config = dict(
    arch='conformer',
    model='CTC audio transcriber',
    dataset='Morse code for random letters and digits, with fading, noise and interfering tones',
    train_examples=26041,
    gain_aug_db=10,
    noise_aug=0.01,
    input='waveform_16khz',
    tokenizer='char',
    vocab_size=41,
    norm='layernorm',
    activation='gelu',
    mlp_ratio=6,
    head_dim=48,
    fused_qkv=False,
    qk_norm=True,
    dropout=0.1,
    inner_norm=False,
    wave_strides=[5, 4, 4, 2],
    subsampling=2,
    layers=6,
    width=160,
    positions='learned',
    kernel_size=9,
    init='torch_default',
    residual_init='none',
    optimizer='soap',
    beta2=0.99,
    lr=0.0011,
    beta1=0.9,
    shampoo_beta=0.99,
    eps=1e-08,
    precondition_frequency=10,
    max_precond_dim=1536,
    one_sided=False,
    adamw_lr_other_params=0.00096,
    grad_clip=3.0,
    steps=1600,
    batch_size=64,
    epochs=3.9,
    lr_schedule='wsd',
    decay_fraction=0.3,
    final_lr_fraction=0.05,
    warmup_steps=160,
    weight_decay=0.4,
    adamw_weight_decay_other_params=0.05,
)
Rows from block 2 of a small CTC audio transcriber, named by matrix and row number. Rows with one number belong to one neuron. Each number is 128 + 24 x the weight over its row's rms, rounded and kept within 0 to 255. All counts start at 0. Numbers have three digits each.
After each neuron's rows are labels from the 100 clips, of 14976, where the neuron reaches its highest value: "peak on" is the class under the peak. Only what is clearly more common there than usual is listed. The data: Morse code for random letters and digits, with fading, noise and interfering tones.
# fc1: first MLP up (model.blocks.2.ff1.fc1.weight, 960x160), inputs 80-159
# fc2: first MLP down (model.blocks.2.ff1.fc2.weight, 160x960, transposed), outputs 80-159

fc1.106:132129171144134090144149169157127134086143137135149165146134122158090082125134138152148149159174091123142145141125083153142153141143152106133154131166160143160149116088160161139149124129097171146118141104147090111106077130133142098109133159
fc2.106:170080132133109093169119178117129181179146150102130115131163112124149141158106131110093135130123114142148123124129120130107140141173111142172148142143192161116137148135160132142143156134145115145127083078137132130088133127135137149117085145
peak on: the character "e"

fc1.622:121118077129137110135094141160131162129136176087099140167109107109077096151103158139160157095204134104118126097153096175129150126167163116133114118131167155153146133143139165137132117143149105110110105169118107107152147120140119134147166115
fc2.622:136122134103133130122136135106144124097132129143112144147122157115153117151123125099093165160093074164128115101125168103181106157097123090165192129120131130130102136133089115121085096112174162126156154112135115164113100116099162151098132129
peak on: the character "e"

fc1.94:125151099110105128132121141122116103134165132153139128108132160111119146107142183097126136132092208139165124125099128140152121128140105107130151112140157113099106110152184097167093137100096111157135151134109111108105127117129139097136187116
fc2.94:105125118151127136147144157090170131143133114096111102133128160150143142134121112147127089167080101141113113100140124134110158125131156106113133143180128133184147103137122160125125070093136156125104131147095126111117168167096056127132141107
peak on: gap

fc1.611:107134125106157135129102092135104136093140173118170110122094131126137143102104116159117099146136138120117111127148150121090079130115101140140101150155126137099145133098105128093110119147129120122141128081168101094141144100128084136150113079
fc2.611:138168096148105115170132139111124128158123106148144148130109130107084131147174138126122117143153087100171134096118122123138155143112128102134107062107142138071099125129124138157120123144169128156123109140106155139112093134114165139107111093
peak on: gap

fc1.410:146130183134151109128096102127167112136112135153142122162128151134115130160151152156093142104159099153109113134177107103127080125164132093140090125097143141116115129140120119156133135149171156123112150144147154106126155140129142146114125158
fc2.410:121126120142099141110106132090108111096158115122050124098097150093137125127092140129121151140128133150113145124147163137093141075166126123136133134132108126131126089140113118123171104130109096093119070101126106183133126115139124105098157091
peak on: the character "e"

fc1.136:184143123134127126150149141119140135118137138153097151094101087109179204104150167116103134108142118147101165105156133129160137123135110178124152149120121110170099102129151145159132114077052141152152126111116136091135127118099147110126120106
fc2.136:117144137099114109109092177168101122136158116137128114152125159158090110132159098145107119138119131099127081125081191144100102098114139155134135122138143132080106150140075118098108171130154118135111142123112117176141108144135121107089103139
peak on: gap

fc1.607:174155132133191134128148120116103123120139167074129102134110121113116147101115119088128098083137105070107152144097111113129171150117107144122132136147113118111154151142094120098143156137153132106101142088096133144115075143068180122109099115
fc2.607:086122135113109137122148132125158100117133123122149108095119149104143145125148099153115166133124117141151120106109139142087073118106138163159102112080128114161104114103152124131062089151085113147134109100118147129109185146152123158133175101
peak on: gap

fc1.243:134129084109160124139128120087164109108119107091137144076130144127127153101146086095150120178133113112155128115168128139157173087132086125143128114097112089145120149152078083136155093101097122122132138163132139085103127129108094119160098112
fc2.243:127143127120111124146124157153105094171120119148111082104085108125100104152178074157074139111137152111134162123119144123161149107146074091130157100123142099143138145134141138110119141142126145134148095150120081144087109133105085143108120077
peak on: gap

fc1.565:146122160119154120156104157154055111116142153136093114087123148114103175146152136133157166137116128137112100156119130141119099131107155089072159108131162167129151117162103107171150135118110153082128170172143157154116094128135141177091134170
fc2.565:111155132119120175131151117118141139128115125117121130166107128143151088088103102116110107144151109184122112104102145112150150156155128141138175177125139130154117139124108130084079107130196144157125131126077138144133140155122118087092156115
peak on: gap

fc1.506:092181131125109144134136112095130086103109076131129141100125131104064142136094096128105148090132101123163116111099157123095151114136099085173122136111120143158132106123140122113148106162169170129133114105167142098195071121121125103138112126
fc2.506:154111156116128143097122127152122130115156141138098155103125114115154086151110125124123156173127142131080110126178148111123162099156160184132128123119125176098149183114130134151113135087106155116144147132107104112145148083113127117130125175
peak on: gap

fc1.766:138123101155109132109114126133148170142123112116157122117085150123111145106132108133157172107140135125179150122152132162152139116127167127141155119134121116155151109096175122080121108138131168155171108136114157114114159137143171122118106125
fc2.766:146128146120152174126125147125148089111127167155125119152153113093140105152126135147120086147121093144126118129089162098138087120131102139134128108099142139065094153154101127156129117108164089144093121095161115121120125135136097158154132090
peak on: gap

fc1.60:147136092162127143094085135098134118084127147169130132147092131140124090145156158182094134138116133136127100156137126125170129100141097107112128114131142117174152125103113108095120116105154133131175120130140109117114109117160071143128114150
fc2.60:109111067108103126174129112132093105147081144153138118140129110162134153147160101054131118141143207117135121079155141128138100139094125109135127126106160118188150121145127147104115123131111158134141146117091147109152137150117128143127192143
peak on: gap

fc1.333:148134101086123133132107108172089123141165092163147110119147102137157120134085129130106172177131136166135125094165125123118121172168115086134119135109078116145146160147147105115093132111124106156111101118131087121088126136147121092161152146
fc2.333:094153119138134142158174106114127126162105121115115152136154149099077114105177104138133117080125125085138102116124165156094116083132184154133106118118101126129121110159155157125136112129126130126130150151126079134168141168130108114114153104
peak on: gap

fc1.248:163150142106158084131150145101124160161122126140112143134091092143133109111139135126131116116135135169117126159157148178144149157113129121117131132124140149123106116114104166153159078131130055086134143125102104085119119154119110166107141125
fc2.248:146101117147083150097122135143107148124108139142155145127153146139111124158101122123133132125146111143121114123113119124123114093141129157141142153156100125123127156154091120116140188117127136177159105137195157157152158123134182100095148157
peak on: gap

fc1.298:104096133103143125102100150146093103101166146106134175139110100157114093145118087147105125138132128110129134108082101101116132177135103139151147130135164140136121092077088099151144151168121094110081089143082177098088119175100161148142133119
fc2.298:122150137120129161178145078152136163137112128152101077090135173111126170135129134121132143139149112144126130183141133128170155115107144125085133127090101155115107132181133122163123089145105146122119139147156106157128134101181139115095103149
peak on: the character "z"

fc1.133:103138095090105161089113153129091132134123104105129141116176124111126131133098126144086163103101124094135170148142122152134122149145110113139106127108144126117126156125123132199132103126143106108148155089105107152089119175115177157161144093
fc2.133:136121156143129126170115105152141170115158156135103114171093129104094085110123088151158105176181147139142146092133126117154126103092143135101135130137156169109133074167151134105131099129098116153111124120158124121148138144143091156127118151
peak on: gap

fc1.550:148122118086143145113136146139119093101096115117145154128151137111076144180115083108146101142132134141118160098106143148151127167130128061109144090166103147088137156123152123121119140157126128119161151128138113114144140168103127134152100144
fc2.550:163114122128102129140160102174096138148108147125144114123150173137132104143190121153105179156150152171110109118120132147102122148117153109126094192138084135156116101129131145107129125093167126125123131155149120168111183103169143087100121119
peak on: the character "i"

fc1.723:120095148101172148164167119126150149129139148143141137135142099145104094085079098102116099131121124163117123119133097096121146146126135164092152124118140144140119148148113163171148124151131153135148102123133115163096127169092127119139086168
fc2.723:104128156159072155134093125153080175129082115174106161154153136121166164107139123077110137101131162130097114153152101173133079115141126124138154115123095151149148155117151124096137118133143120127130147136111125110136123141109139147127174143
peak on: gap

fc1.165:125122161148154125107126141110137149108119081157122125123111134127138104136145086099138167126108112111184116159116113128158140118110149140149161106087168082143142125125156136158159148122131140158139120124112155148150104134091117108127135160
fc2.165:075146165122098112143142121131125098105138125145133154117106143150149100099145154097124098168139139158092140105123109070124108102110093159120153137133115125131130127129118109076105122129117113061147106124128110108138094117151166113127111088
peak on: gap

fc1.81:130151093099126115141122098116116093130127118144138101138113093138135146134130150059129121157133148119127154157122119164158116164143161138130143096113173097102115088140101181097153098128100110109117150132157120103129116102187132125168087158
fc2.81:112094134164140134177120139102088105141093116101133135130137139155075071130148175164146124130154105123137134144118143115121155131130090113115124105186092143156086123106136139129144110168127125149122136138130129123110142128086176097109132131
peak on: the character "e"

fc1.302:135154107158095120173106153160140129145148109161106162105148153143133088089122159107097086150116168154136116114106127106101133112157140091164123126097103139126146137096149140110140118109126150187142126135110099115110188133118135122105136113
fc2.302:147127132145125129090140112094144121135128127099123095097144132133137186148130125157114116161111137079110143146139136126090139115144136109112103136144130119122128115147113111080127162115079102098132103081139142097107132146099058086146102148
peak on: gap

fc1.199:122111132122129129099098116085150126093117173139140101121152168149162142131148105144097148133152128172128108110159096148185097110152158167114143105187148135134133160132082148121134133117117091159103143120160119141104119124111133137157122122
fc2.199:148104168100094120094119137138124095141133092150151098098118102100101104111158106080107105145125107107144146111130120080119110146131147106096097176109134153132166066167116127100115122151111155131181128122102094107143071106074160136127152130
peak on: gap

fc1.393:091116162108140160126134103165111110120155096174134118122110137164172134095121104116125157117163141128118087171115090123143114147139130132147134161155102113113140141131139139137147158138174120144104099096154100083165122122136088181147092135
fc2.393:128137123131117140173131115135136153057106087116126130151110148105126119120129132121128107156139106126115139118123154103136123147134140109162118127130150152166143133085140137157190107156072139130148129136105140109133120139096153089162129123
peak on: the character "e"